python train.py --time_shift_ms=100 --activation="gelu_tanh" --mlp_ratio=6 --inner_norm=false --shared_expert=false --positions="rope" --beta1=0.9 --batch_size=64 --adamw_weight_decay_other_params=0.01
Rows from block 2, named by matrix and row number. Each number is 128 + 32 x the weight over its row's rms, rounded and kept within 0 to 255. All counts start at 0. Numbers have three digits each. After the name is the row's rms in percent of the matrix's.
# fc2: first MLP down (model.blocks.2.ff1.fc2.weight, 160x960), inputs 276-413
fc2.27 102:154122183123162110123076150123123130154115109122154119091200115099138122156141145118147110154113174143199079160145205157182127100116108176160212118101180166097106076163174110106095167170089094131118122094150117141199153107157143086147152134105110116187100195148146090135093098112109105088144098106154143148107180164127146093095139164114126194146178125124134099134157112109140122132161129132145161145175136182117100
fc2.28 096:072120091105154090123080145105134124155083102160130132137117113106141116148097124131141125070064132151171191168075129178054082137121095099118153109107136136151148093108190145121132080123094175159161094134135172106131197128102153143123126141082124103081150094131127135146175107177127088118111146151175125134163101119125187132070130105148103141146124130125074181076119083113152114154147119069111137091086123132109113
fc2.29 095:128133129164181179083136070132125172144180110132135140096095180092129158108134129100091158184054114136130076111121128120085113153117108091158175132108141105115147117139135137099145088158170111131178127078166154088168150082164199140151107141141134115109131125043103195160080114166097117153141158179167196129125107087162186150068154151070121096160098123125140071146083116125144145116156146146124097130113107145154145
fc2.30 101:080145162162129132095135116149167118103167168185127133147130200169109086178097137146110110162099163152137135156137180100194056097151121083137069121121100089145107133151113163131099110130141167096142156091103148110119144150118050095098109137110127171144137094097118141171121137125120143103147083116137132101110064182118090187148111154124139168151162084135086083177111142130099132114056145157147100110136108162171127
fc2.31 102:107168127096119158111100062175147123154121053086155188125158085154126145121078160131137095085136154125071132140160128089115147118138153136119134128140218140098124151057154098170075133208109174199153129145151105177111184154137121147123125213130148161102132151038153136100059141145107147118126170115194126093108124112102159121134167104145121069141123155158096169127146105161144133154141119202176187176128142081134138
fc2.32 101:112088233120160153088123168125052128091127080138128147127134150131102139107146149119092135095120162122160140142145106173053111126095191142104134154139155205087146097122126119100152160139146132108117157131104111135116174106152124057148124077141111090098136101208137109157202155105194126124164163109126136119070094124146115153152124179077114196169147106157145139151069160099138085139134142118127110103110102150092129
fc2.33 099:211056181137159102151089153102129123083188163088131088141168107158105168156114133097086074144163134118179176090085157084113146174154094138124066158146151137114129108156134133129206110129151131169107156178164170107115095141111196164172146080168159109152125136073119116108102152116160160116124130106148161185130089123179147125065110114132132135082140114115150115120135087134104141099139142171139134121123135114114122
fc2.34 103:134169131081166196121111160147132096075123139117135127168079147177088120145167167057127161071141159089126147102118134119176159073104097131097149133156123116128118120100090077160145127079140082106127126086144100156166112096139150203132141184124134117193142133083173165169104094115135119105112110117081111171086113103193126203112145117105158108155148097200125133048107107205099133177139089136115145182181141111214159
fc2.35 102:103191140093147118121100151151145140171151091114093159141129107114182130116095164143203109043120105106116150108128173182166131125148140181179176102112165101085084129067164111133146161098144222147154071120077081176186161145092133169102062140104089128098153136137140166155204152136119109084125154122125110118127132167145093148144150113134172175115065121116146115150096127119151144085152117122158079109085124178104162
fc2.36 098:123086062098124137186164123151110162058139109094106055143160139192139071154117129128111099184133174101087094095081134163122114151169147149181154130142131145122114114151131127146138124060143129125136128112154125151140109156120143113077156073151132090228149122156150122125149147141106102139155085129102157127128087080101158096135105089096212119141121114092083117130129098166095114069183138159129134095195186171146161
fc2.37 096:132046215184116168107120112131114124155104114112112129120073096095118162113149076136111129131143127143108172101150150140138095182127090145150160108103130130123150127082077101170149093115066122120152132155142122117140128172197124164101100125136142151081161131134117132105179103121160151109166173138155155082121111133165078152103166085106102097101102157150144086084137126150075136130145158145143130158073124139127148
fc2.38 096:144140102164127072173140113123152161128184147105146140158139140148152113129157150141157147168104120107112103152089180156136183125129127150147132120129105185115080195139108135156115089111143106142111158137122143171105115105129101166124152098114110135161147132099117156150092113135109101113107096122104137148111099192087001096129116091183137147133086165141105147158129065065116136103147087094078154137109129107115176
fc2.39 100:129072194116170147101160071131183138217117127145143090102134145092118088122074093131141114139213141112096189156158171169121168066149100125161168093099120049102156071124101157131099135166101151145167064156148130076081098181128174170140140155090104181074145148101136123113170087131143151091162164144135103141182184140101177118136119058125079172107166133109133143190117212104062154205065143127163138149082126110095137
fc2.40 130:046128087121086124117121060112134169103162154149163149112109104143114120156134107166156146139079145160114070120116130091105180134129152128083128156159154176095149162133159173171106130064193119110127119136051138101096154151141134094126129068135128099202038101170122123136125134114082111150153096126050100124112106103157148136127106164106099126098085105171120133117117078094115195101125117099113048139178152120129118
fc2.41 100:134096083095150154132067134093110111080166129182127118134149133156119165139148168122155126086080149156164071135106115073106161157113106135123149119141176160134192144121154117128131119076131083086111122124071094132160115074127168096162112111147103145205124137172159120127136228152074081118138091131126108149109169127158049124115146180086138155141098068103157122112128099135109150102088164101107139124120128148165147
fc2.42 107:096142132217099132106130099116119090085170134143151132075131116121134171093103136128184141131067161137155098158173174143113151080088180172126103117130128089099156084164162123061155133061147136088126169081137149155060155126097049105138089077146113074155102172164164123163157111130151089113152097106087111149124113085101079133134143169145204127173115123157123154120137126142161158129142119116137106065164185144152187
fc2.43 104:155121147140182196124065148106151145116121121110102118137134180154132106101183190164145121102187118126161154155146100135138087096103100118142134191111181154099104140063126162081172106178176148150082115122221137162125132088166192059130156183159140126098130145125134100109178092060183155122101133096159111159147085128145165155178126090104050157123173068116130099193074161119135086119102110173089123128158068118106089
fc2.44 106:188106117131161157099135215091131100199116156091119151088104105143116135136115162099131116133165036093124164149110142116155126144101107126114154103139151143141133170137134134125101111167089131141173166083167111126144134111109142136100125120098144207128160108111151070140073093093087113150119092096113104121155136117171099143114147058093117102121155117132132152145093125163114153240115207147146171156071042133160104
fc2.45 120:135106169096182109161142111146104145157107130113161174153145152086140113132178094100140115096123172118151162173153109119150121072063122133133113155088132106155119115076180154077110110169073163167101120110160131145157164156093171124126123158124140113105186142131138175114215091120142158121093182097152170112114132149060164161134145130163135130154160150104136183122104086132146030136084091100152118086106141062121097
fc2.46 098:106072081098075112105120102084120111152118117109081115130131160155079164140092130127143104147096094104165125182130153081187140156145090114134099171141128165118170167118120163175124113144125174138107108151140134169097092156116184121110157086111141071181168153106129157126088121124117139192164076154145184101108105122183082123193125150111158155187092167075162113116127123133168178121133107096177111113152112098093109
fc2.47 107:173135120128139103092082133096161135122101127119153102162132157112092100154138103161098130178123069169108136155155140102079105172111088182131122179135117136103154102097090135139151124181088125134113163164121140139130180130228170094156147090160103127116133140066088154136113114185135131117173180094188128149168156102165119123099167167162110129155106117110181113166104133112134135099133145143108130064102084117077130
fc2.48 094:122119030127122148111147068122115172145095134111081087151086163118146104102137157152081136136146137097207126128065161110085140162100118125117160107097155129134159174170174113132158122088184171107131147095175150140105145159118159106126133111121093129173136088054188148148128137117137120147114189103093105134105177143118120160150115180190223131139091094128094159140154123087112096193095127096096149032120182136114131
fc2.49 111:139130146167066159102142149150158151157141139070148097149169138133115052124108146079123161120126076109078178185082143172071124096169152142169122124113098138096122130205169124097110168217158142178174112139136134124152136154092121136130107160078161121038132095132077109031238167158120092161139134107106137164180150109167110128127105107085196152117148098123175152165172111110083073178144171197113137104105085100073140
fc2.50 104:104167148137122109132147139124112118042058140134146108098114112176122180096139100128144148142151099134185123161091180109159111128131124114130102086097115111159122145200062140150097115134140185093141110087077183143112095139142175129156141140129098152112122130133176157167066132176049146113157107171121119138173214141114134161109157106168148130141086116110104134116137092132107156097084108091136110126138153120159139
fc2.51 098:097098138159159112165132161054110106093113127160119100113100104152128186142085134118130135135106135144074148150183086142138131207164178121126107127083142196104122117142072137137140081113113144149073116110188140106141119125166138094118142116172109122195105104072119146109121120136104171117183140136149098083141108086096219117134106173123150165119123160153170171141133134092168145092099155068120149156108200162188137
fc2.52 096:134104132157124190102128085143114109103171075134164103166110143117167109113075147094124135132116117086087100149108134141060094112114144132076097142099119081103075116191184136066200070096156157109133125173165100086108159135122136138130125038097068124156167164087134135108191124118107122123171175131152195070115142138158115087174115168076189147183148183171103151141144142157109140046125171127133149086107111135089048
fc2.53 118:166152170168111110119158172171172144131131128097123144091159126070147113135110121135116141116170114105133108118133164134112118055089157137133157102119101063149165126111173143155092144183144130108157141144145147144158171137198166173111124193169160147113149116139125118160169091168166093115158120073143141106101098172165037127162112093138201131118107114134137154121149170123132081178194162133140126160135054136122146
fc2.54 091:152166093061149105091151183093128075142130120172111101137134101149190117092154119183118070137134133139149160112114137079108141144165149118114131169102092166135098141130110150094221062119138092132112128136146096143127139127209168085141104216137108128100146112233107185095074095105181150115128090139201102148173088150160155093104148151110086121110090139128142080108168162113074200137143180088107174100129117104139080
fc2.55 105:185114112141165169139170120089106103124185111135111127124165148230167133147121116144129137126074145098168135131117089128173110171120085151159150125114135162136165123143083103160104111077135131098164114077117171122141116148115146131166183034111145153159125112069131147081125102177128138151104151178130123130128159141119116135090148131081036108132137150108099053124121160079111192082133120078139146149179125147135117
fc2.56 101:126119106168136166085120086233096159192110112094131125109150153127163120114150102154077140147122054150169154166175181112153118138153134180150148112178156085178173147152121138138128133138154139124159133148148122106048136110145114094128117188067140145074147080150143089122163133156152126168136144105178153157150152075098129158167148146150118124124161103046127111111157083125134164086137106082122119158092052147134124
fc2.57 099:150110100144149136123096160139058136093152146156084113190151133108088165118176128140158146122110147151156062090137126100129159169098111098117100113055090099184114120076071143136166078099156200137165111128111138151127125107157048187104146106104084133065085111176116173096145118089076147130153100128114087112168109144087171118151060159166063091166082134154169159138130132113163132089137179149116127139123123148087154
fc2.58 110:181168153091174175069120172099167134145097104074146140149116115149131174079093178105083075122172138108146090147166107128076068107067161140141128105108139157173082085086132163119192183157087121136127149136147137068108134158141138157143116113133112163148116214171149146102216111151154129116204144146137137090154081122119210144140115115125094176152179164093140155122128123165118078094133133123174148105131120155102148
fc2.59 101:157152229109137161153060174121131161192162076189127159150129133104065163162171170154112095140187146109152105074086107126061095140191087166123133155120139119123148109125128145177155168146097112147140198126139134175152172148121110125107164190148119099112151112059101111116046141155145150045166108173196138105081109099120109108121123118130091104140121188133112146076171139119106134178188099152114131128126092142169172
fc2.60 098:102097037133135128196096135127146134145119075149157139194096121148134123122066159108089050148167074118113171067089056114155152118160129108143127129183111182169145146127093148128116139145128133123116116074151140069178111156124081117142136127044116090107105160103127101086095107144115144088128104124080068135110116130105188168129122127150140123141116112119162116079124169122120103163095211099117118183092154114158117
fc2.61 100:132124120108140149074135106126166105142120134153113110096113165088101124109133096094119090091188147140139070135126130142104144086150152121139132120087136149118099128138135120153126098170058145106122163136140101156160114093073144129136145108168127162117161178050124166128172115124158077160133167111166104160110144151123117118134122128152122156110173094082087102143131108172102106199097085162129104153111169143126126
fc2.62 100:134094113108039121103123127105088138153120147061093144129143139129144126178118126143106108160105124151126140160134102140098163124093126109110124151067151169138186104165141157088047135121095135075165118107133147123071093137091105113109106050182067080122050091161081096068124099137095119179151172140058129128161139058116111155123111168167192133124103108078114122121128050075143073161105107100130109094168110143104141
fc2.63 104:141104143153163097123150131173143113135131122166108103130154157076152100110086105095110170077114146136124141125162094148081118116101141150157143163114185088095159129075163071183163158140089163124140133143099124107163124163111100154073131113200157100059110149133060169118109080139125087137151124170129083126174148155118074130162129107096121188112144120082101145162063045121094082162124100138164078110115122176092177
fc2.64 097:127131134125152105101123133153075139091144163165142115123092152174127144103100151138077104132115094185118115127134108149098163135120112086108114122081149156134083125146160094132146106092096101098175123134152167168053096137118100129151170036133132142148174129097145099145178149152172157124135180096097133086185142097129193112163136174157082116149141108097129176193107114172171086100074138121164134037138125134108098
fc2.65 099:096150154093104136114123128153152149116067159136157128056100114166183104075096116118131089110093148136127094165175090133100109099090197144142159153111150104083108165138136100085135130096113152108167108106109070143164112119062120129102105083087146112201116142198118126125167191106051101136110139117093071151152137123110174140145116139142112090101120176122138125177127080159115148105114167132122125138121133165157077
fc2.66 094:122175175084199162121102152146156107117155159122100117161190128111123131171138151136122144132190122115218074118105079143120139097177071161157114092128173076135126188062135059132165156067109141130124167122148122142150156079198117128131135177086110157203144139103180132211160131179151136170154066170199123132112098132143180086117204063087104116090117128154145161132126139129120167148169103101106146193213135156092176
fc2.67 100:073154108112190149106073125129107114150165117109139104116122122161100098101099062106161126113152133121171187146122103109125100203161100129092112135152120138167130177135158115089104209205055102152106119158137075133187071116202160134124198169137138115158110157094095103114125090102166130146059113095164115127121135130154154162138079123059122120171124110141107020093133125095138083126114138081122083144058073107162149
fc2.68 099:138144145150162173152134120117146098118085089128156147116124183118117118154084148112104106109127089129165121103152136105093139175116129128102149137199153127107129120123133131088146125108171148151101177140095099137170119145086118062120154123114155159158125128103090136148094125064168091204143085091152103113134101139181154116135070189088125134109156145114141107154114128067051065115123121097108104115132123147132103
fc2.69 092:180142107089176144116138131077164150122094092137161084097161072234142187126167142123159161093180193115161107109115137168148125145110124110146157094071138168123160101068163136107144079077129125105112142120208145144144117158100156155076152157146131101202166174137188123122163142084086128127119078065155093130122154185128168158115158117099099137148117152082149103112119125072131092164140105019101124148105140122188081
fc2.70 094:193138168176131085075113132181110145147111118135141079195149099071111102121123124144165101123149120097076155136110109176182121106165177102144103154105211131143140119140152163105104187161139169110123167158153093166111156141133149120090121165135138163130165143143123111124087159127134192128120112098142161116135172150157117120161127131092143133141119193136125135154117122148066108103150114179165124129146101147098139
fc2.71 105:171080111157124179129100146136144147158112109147097142143141097134076079137136098118096144153129091138087117090141094117158145151166076115153209121135121149119171187156102187141170150150118120178173122151080096146162161062138157171107117077087070135134113057102148064120091088109151118134085030113136187188067138152137087117105145068112113096150119110153115157139167206073120087142150120113096147174130136158138116
fc2.72 099:147131064158115124122073182150131142163140084131130092158178152119110101154105132161087097139119151135084117170133111103081196122130120108154162188143142158066160124125178144089116148127156115123136093171137105119136136140074140126116120141132108137123212111119070115111139088111109171141132132109140129084082116140129136162112081134092156186134110150063137148127146186096140171154136141199147102081125127094112115
fc2.73 096:084072087114125166110103100145160104111109171087122091097170135149093116110108107126091161180134070135148153112116141116120144109111101156163095115107140094135180155183106068119166073129173098161175111141094070169127077126135153138127131181117144135101114147147113149118107139128073195132136148091149086178170165129094165127144145136117165097066129148120113134062129170105169096133198129075121115136076123139145148
fc2.74 099:153160122149128154097131153137094125140136154115131187138130095150113146125129107118123134096170159142116110133146085068109071153134135071093124162135097146107115116159148176151132168197117151167124099062122140104121147109186172148073053178083094149102167140082116142112129092150069147138136137129142146068138095108187120148124176092077101116133182126092175176103127142161139093115116170148114095141125082117189195
fc2.75 109:135186137144052098138165118163102135149101105105135158134085114110113145105095187151158163139056112197107115101141123118115147126117157107151179101119130074107118136183120134122128092095150133084107072128110130149148158120069091087184152152136145140159105107233128117127158167137129113112143160134111170110129086143124158183120119181088166137120121108141090158094141126147135152102141111163143169137153160189072147
fc2.76 087:185133089120171139118154124074071141096121164130167123205146127094135091132167140021106045111148074112085094159109163157121114156133125101180114122177132109105143162165126136144104128168117121110117108109137152109117140124124137082163132143153102141196123123119139132149096121108127124122120106164104127091132127137186069130107129148075174140137131028108191075120142114140179135097140136182149176135084124165096038
fc2.77 098:112136133151149160154090131139143127076160088136106130138106160123135184094145167088147080103088077077149147138165151081096077147094184094129161124159096208159148102127100130122151099201137115136097119165125107093134125075155071100094190156088128125167087158160148141167068129103138114201110106121157109106152096116108177158158106174108130176140185163131102134061084136106092144140107164182135083202122053131133133
fc2.78 099:122120145100105086127135142136102155157170096079117119116122086144131124100139198131145141117100162110127083145098115159185108162135176160130146137126143121115141150132114149122093178099131130167118117128147101099185085148118063188151184186113119129098117115171150169130091132102097094130111102091084107137136121081152129157127183086142112186107071109134141160040118108123109134162143120126117127145151095092154167
fc2.79 101:109136089077120174195167111079100161125153112133094123141080122160112133103113129089205123088150131155161095119111121139092165087142140155132158132106098179139096157148169156130157168144099223131108115144143097149118125141118168094105150136079194096136096063125150105099159140112096097093163141089155138098135095161139131165091070171139160101173102059116125154108144107119060129101156116124121116060104202144134151
fc2.80 108:098130104158136082122181144087100119109099150171147111125192098091137149169124096151154151117092165109180109144129152154167179085158133106162117117121111059146120093110111061084158102068132128127170111086105141115141098165100106123116123042106135145085180091200118108111135131133048058196098168144095150185128193121125103102139136154180099147138106133148092128157151152168168124164099116123137101172063115164153123
fc2.81 105:159178159129078188170149155116154145122172113146108103138084115126138136168148068094148127096152107122137117081123168095146129101210131145124137125123103115131184071168065071100198160131144099131128140205089171117182063117103112181111131141107140111122138167098098113125130120117126121138135127105090188174118176151172102097119151151106116130119142174143140136094165116169133160135144118102133115102154107122148098
fc2.82 093:165149111109154077138135087081113119118148134176199156175109080056103133148095163133132156092097143212138101082168160104124135149166084116171118217137156111130114101062094168168149137062055128103172135130085119182097116122159095177165160130178118101083124127126120116163126185174071147128147104103138125095185150139088081123084131119136097143120093133149113161163100128135160137049124139100113147136112129158164144
fc2.83 101:092094141139172169135151153135169093106087184122128179121068129141137153095086151111141150117172098169118106124130156117164195106122116077145079172144121181142133142121204128148140139036122100117118150092159103137145116094119159055138158123101108114105143098102099151123144164103158163155139175149146090101100064134118072117107083111144147149114139122099144116112145117127087165096090095111109131112152131134128140
fc2.84 102:092153201167122072117055135118164116129081121118144136147163074107132102110147116131131109111149111098137115116105131148187152117130097147121177163104162072136192101092171085123131143195115136156133116108129176171139105135172164146091153149082121183129118073093080169158116097165122095154080152097206141192190177115136108104115138080116077099098123129152126077125117137132156079093144117155184124162165121129172125
fc2.85 097:132136134125104112227161151060134157120083100118118082082116119122105138089086111110093081122193147119169152123139111077155190130151106121165140100163087104138132138130081097198125142199184141087124140153086094086188199207147081147120106181118141147144077165175149123130024144184096103124116129125140099107126068104095127137115108150105087106121149126174130081105154161156093118149072070158098148137133137104092097
fc2.86 097:090126119195040053106112143132155062100121097066125182135129093077125203098102121144163170202127113117140118087131140156225120123136126084146108112153160112117102136090138099113145127133175103188117050166099131160176156151100114101130120157073149162163118084169072157071115120150111156107153117142148159148104153156119089116160091111168183132131138151113125090123127168067158149144179133128144113154138123122073159
fc2.87 107:172106136183090103092123158166158096126134110130120150144158065098105088097088099108136136151150156096093197180146158172130121091124167135168124122121140083114093193160215164099094152181122147166149085157172137217119093107107121117146102165112132135109101113187142177167139113171129070190130120147104136128124181144112060165113142115175203112113120136123106056200132154115075101157141162213125078111088107136142112
fc2.88 100:108108133241148091126112101117140088183111106076130123094137098095159120190160147180101145122109120121123082092126137164178181092129191076175137123114130155157156163083142079110143080104125188096124173132142137125130194036030144165090117200112137127096148117146135116174155115161116119147132107092173055170098095112108098127141096116168074130068184164106134178146108155084143113087165138079138160121150097082132143
fc2.89 092:117138150145116130090137105095149126142128096109123139131110116138114101107087105109125147137138149148171133101095062096172109144108145144107156142134119178075139194113194175160131112134163148151135145078079106149164144124226094139085114138143157090105088069049135075115071104106112138119119089128101138109153103064145207202148151094118118076142193085121116133127140105115062140131080176095099155146137128090131139
fc2.90 098:137141155128109131134162126138160191093157122119153160117130083112129127144121132115115128154145156150149163165181098111099118077083102105151071125110128137187169040087113171138115082136154140192138128061143156123111168098162155171178114151176132139153124132188116123081207137152124163168113153132066115110146117190109155120143132159148098108152170120159104136112111161135112114113082172121134136080094078057172152
fc2.91 098:066181154116141182147139091113115162139135159098077129101105128144132136087141111135156142108086110153190103120094120132138120124159173098114134119152159122106094187174168182118142140093146152130129155086116161139168184112151079111146138074147154107104085130150111194140053139068098119165124116063082125104115106098075154151168143159103205095140026121133178108034224130128100157132079115066108109082152152136136188
fc2.92 097:117139077153135159171116113102127112079140150153114132194103126135125097152112149107092150169117106095116143121129175118119168118150140119166077144130136148130180095109111111119121120077163120084148126061176182129138139172099136090098186077164083136147115109101130181122135163107123128148151082107137126156141081110102135167079143085112071097099124134107184091111078146164156187101123095082128095154070127168122122
fc2.93 106:135130113133148128145138185095160147071146115140143163176109111101102085134136123129141078134177121122084135148135146139095157025114115141145119117111128043132139117149118123129149143075094125133179147167144096123086116135114129118076084071145088195106099125079196131142107138140085098137166082152119080127193159088134165046161131053094042135114188191114129125185074143137136126086140142165181156128073108153097091
fc2.94 103:156106127112166134124101081147135134126127157158176130179134109114141107129104099153129135129055154154085131142163129135125049135096155140146143174127147164127120096127110133063148081130133171132106180131121130091127136178050117096123109043063119155178090105138130130146128174138080122153136088162136114067161105148106131096153129127158122149127160117139082135126127071094070155115167110170140134127174138151092154
fc2.95 095:193125088151152135150117122141114093134109133107141114150161160116113151093116132121088096114107106057142107162164142092090157102089132206122166153109169139108140139153155139123128139150075119111138112082133158131147160150125160162076097123094089116143170140145141171129091109103172133118130208186087179148115111076180125113144151124154117138092170153177157153172072052133107196140097083110171176083164132195102114
fc2.96 097:124160082090112121174142147060151173197103077147119134110142154082113110124100100153154117130167142156199095131153189085162097086156161081116100109108142124131108184159133126168098136164135154101064139159122121134148152221112167146199141169159134073234117132117174134123095139159097123133087129152102165163099127080139124164130133143143156077153102151148125114082107101160133114139098160156077078154131161163120088
fc2.97 105:123149119091198179116166120138149139166104155116117120190093116068117091164142180090147134113088136127103124113184167137122062141143140094132104133105076134152160108061091127191137129111097115148123139157200136157102139153164114114134166157155172120165138106175109146063162093121113105175121133174157094107097064116122137127100154164115088107104157177133168110104159119140105190109156097110067143121145161108075142
fc2.98 095:141116071163065130081126123098119155122134116148125121152156145144098145118171209157135126198140113148139150061078187106130162107100129147101138158165173083055155054105116168133117078127092093105105144155102170140126122113157071156088133119145129124113138181095111138187131134150098106180112136139188178146118186155123130123153165118132077191150109079154160123133099120098116088167123127140128107156121112126076098
fc2.99 098:161105170085140163096131152158130097152153129097143109174070100125151105156156162108141087087121133075190111062161102191129072115163167150109064110086172180121107111096168103180087109151108110118110122087138110126137103092137152139092134142130046193098165203110121126132150130137078123060124093205109074115081127153102130153095131115163086095138121174105139091153145108128110172161106126150149093167089151118112142
fc2.100 100:085169189070142144094141127133135085176117156112107151158087112132153143163131113124177109152072144173102100098110144090168066135105191164107098118168137129150155058132089134140149081063096156057112184145126189124157093151150132142076126128110156119124034080163141148092084125096149154156103135166142198175103150142082207138112104148100149076101115158078142151121131080115157187086137112093090109141140198082151176
fc2.101 101:105104130135157130128147155134126153224167125145116171199110123079125149122125086120134126140119139110072135093173125132091095138159101139136080163094160131119139098122153185086093093084145124125067184167111147145175129121105134066090176177129085070051149043104097165140144108126103085169098150140089114098128144133093113096160181163123165168137085112137096151135155130145141099134111154077159111080109182087048101
fc2.102 098:135166120086168170119120167105138104106140108143177120126121143112142115141160126128121084108094135091100101127091145168138092129103133122100137134118114147100180107104110103153115110180107099151140074085132085129134144167136177162103107134143127159080104111123111135179105125104096104098168182143111146168120140156152063127105195113014080117089167096173118122124113078193101107175073137151122108095106060131072104
fc2.103 105:085132115135142125137096184122136116148112118179132151108119115124105073094145126155117073112134116122181119136148084130061124173121139113078156103130133112182070136159123105119138154143129121110142123141156131118092110104077156081181203084172128124122104124091127113152119119175119072149152101126147092097078126088111101126117104135183074163136095188066098124151114042128142128110117116117090145098157181181040066
fc2.104 106:171152163167108161158164143110104135099146078121069073100138100129149161112085146130093132151184076148114176121129145165091168124084132179129119096107109177158142069118134072128165178152099092135178054105079128109064141166138073129109145178166194157098128141116129135145156086147097145107156158154136188143130139109103124093126162152081122163126158112190138066073088164162100161086110161083060142141074099114114126
fc2.105 106:122152168113166102086224164132119125131079151131139112149125121108170127093205110121100130142184147099145128110181178197148102084159137088133108104112133127161129102123180065096146144171114130131171134144168118123160110086115154140128144147146145134032159133101096121118193143125136107115124172166117071175155110143126154133176130033130096075101162157126130140144124124123141109132149153079149088179117090094137179
fc2.106 103:111136184093175125133134159137173132111124106098153159095147135190098114077140114095148121108170104131185145147125144141187125109159125127112114095129172108159108120066107109171154099166141130148057154113109142119182153111175075123121167173085061092137139135164139201174124132156150132137126131163145090181087097155154123140127114109047105125139097105179160153101114127153133068147122111121108182065143133120113165
fc2.107 095:105123117164086112115152143124165154150170183096135152141135154100115098091132099107109126144142085104099126154141138132162074175164175146196100141159141097172142188113124171160089191155086130144142072109116188122115094091141103133130178167113160090151109215059174108096118114106170164105154097109127097122103143126127134142123135097113103098143096075117132119156149162152184109149147149118111133135066096120169107
fc2.108 103:135106201089145154120148113174141056117109146084107177098088081118178170135164107127132062123082197155186118089163131163120115124106120088119114154124101189130123129171136091113144087075152095149090130087114155141166135126106136121141142083120161066164121168205139102104122126100124159116107118142153109085139091127065215125112135201138178139148132163105111149108156084142095120079070044109146097070155177159090129
fc2.109 103:163089164133134085133066112134095116160135133182140129101160095114126163158063107140109170139078121151125139111163138102188183082143110147196147123137137103100098060142130148122143136139125165164143120149092079155104121092147131106139088102142082129139148117195136099134087111125093096083108100144118111163155138135132092106123165140148132153115102078142069191167133116144153135159141113164118114177117120164131074
fc2.110 100:135116142131128093151084127136141061229131143106147151086154110111153140109135178130166118089120142224144081108089089135065089079088116171117188143125159180129149120129091124062094144122122144090131148118143135120084140143110108133153116189072139121164117101157147151171173145112122135148147120077129126104114090162137164140180153139104120092117140132133116153128168129129160162114200122169109125122193141141119059
fc2.111 112:115173099109134140129102169121078104160076128125124164120115135139179108190130134156123122115099132131118099026097065139134157161118148067157153126108122085099144121128119157101116089108144106074088098107198191076127060140129170159121104116040107122159112081228160104176092145131102178105128072151114095147108095120091151149134127106078150125119117196119156107111118094065104181123130126127125137113175142098181094
fc2.112 098:130122147147134102148105132110138174130155128151124158114092158167129157149125162098117129102054152100130170100091141104105174130128097112098149140137128137075143128128143122092163115123141111117110119146150154108124127128074110188136164058106137090133112156132124095132080130188098148177159150076100157124122162110165100086138124184174178174124112135159176143131095170165145176156114110126108103150127111126177100
fc2.113 103:126136143090135152154138124126076129080137152148136189151185146198095108135162115116151105133111156158193120111133116096144140157094141132112144138130125135128120108120098165172150067129110068110094157113116144154146171162110110124086090088170106082141116090106179087161055129145077134084100096125057148126158082074117129125127119173105099112117121103160108170128132114194154144073137070130074158150162194139158177
fc2.114 097:085115075167154109150099102118150137091067104082107175117120097149195143130149114167118106160093142121100159145121148115119092188109186159151095101100110159140164147096131142136097092130165031105163143168144154156089086124099161121119131095117133073155110122154167104100135116161195104155084097162118143088128064119081109093132114137141187101096100086127123143177156136033119148060098098128154099139091185084145116
fc2.115 104:129130111152112117136110124156152144102135100150091127084084149156131164116125113143149099117177128115136149146103130179130094105169167139175122134142158094145157112148136117098131099079135137136113176075179073128164087065134169078142116158126148132136098112102138140149109106154109081107115096108097124173170160152115151147125102117152166148138052102091074078157210104102127145132163104043125097191110140121160196
fc2.116 098:098124150127154095139181145127103154146162157107094118110217083140122122174128113101066084113133142135089115150136127112185097076075130081159115143084162095204122160164118128162126139103124126111117118119134168157119102132136156106151181160157148166143095117146134113103171179095134133101111132138077140142153165171152098137112125085093137115125126184087127156143086131171150126099107152114132127117091161164106113
fc2.117 098:117162099131083142194088083097104142129109113166128078105084148101106213108102045116135074131053137062098110082122135055095173131173145088103140142182109151094098122072108065133092094176123119172191131132116145178087077124136156108087130075124163172171068152038128116160045079164099106108090118122107076139108094075138179140117118214213142079071126102092117131066160097133139150150100139126172095165122144081133127
fc2.118 094:073136088139092090146175056191127107148184100120170124122128120162160125164165153086108134068177196122117112095093097082145146147161108120117142149129128093119137148110187094147161101091173119091115171105018153160102154117122094097089130026112081133165096114109127129163136116134083179160120137118082173159112117168108084127089128099111183089132075124179075182134164130161166090109142156135148148126201156117132094
fc2.119 105:086098175147107123142119142141102133174119103187135084150162164115112062126133115123131142141113130132140066134153097131144212089187121118094149144110116107174074131126087129071093179105102121080137109146146128141107206096146098139146090136166124164155181124190122158117104136144106122107135157118130161136198122167136087145116108172178135131094114110087114155207134115152136097071145119114197122089157135143050147
fc2.120 096:100179157168133159135078129139137162135165138123091142175168176096093093189103142178130122091175107110072116117119149121105133138175138095154092154128089117123139150126127150153096159133071183143160082148141125132093090114164126155125121157149152138134080158067124118114132124123072182132142157082114117170128102194103208087116103153099088086129174102147146112119128120141112173192124127134089162122128089122185075
fc2.121 104:139166103138092113093157114088108153124115128148133141087177118114148117138173115144130121126089128136135151131134166172190056115057146153178127137094106103168111137154130131089115138130126162130158137143098112142161157097146135116114163111087133118072156147121119139155190184098172098113144125128116102165189141144158121154108151150154114194132186120112184136168115159102118092156164120080160092198115106132116155
fc2.122 094:122166144123099100115149119152130115181138102176123152087135152136154099114129154082100130138150181140117121108157140140138127110098136137097185128108107090115155148125162105152097178211123155092159126137148037091123127157141090142124098220117121090103146154107130095153176145161124127111144105102143180132115164132142157107135125000086112138128138171124179100222153120150124093115167122126170117138107087068044124
fc2.123 097:113151108120083065107064154070095123135072110099140131076099117152070119199134184157073112147089107123148115136092088106060122100127075125098165087104088106143073104116122139147111168124160139085093147095116105096113179136108100109112080092163155244160149154060090135146156133101074142084153121128116168091121095122094169148141096150118091151142094146179148139082123143111111142147140144100137167135106110153173135
fc2.124 099:137119099110140152142156136141138068137188107094173107164171152137184086124150147101127096113141104093134125095127149122144094065093103108192108180105081073118146132134119154107146133128180176135070116115103161072156122093148132172107130127112144136200109160119144138161098132102139120104086176108089136186142133184128086099141105102121146121120121144112180094105151123171118087073151123120164119133095113182143169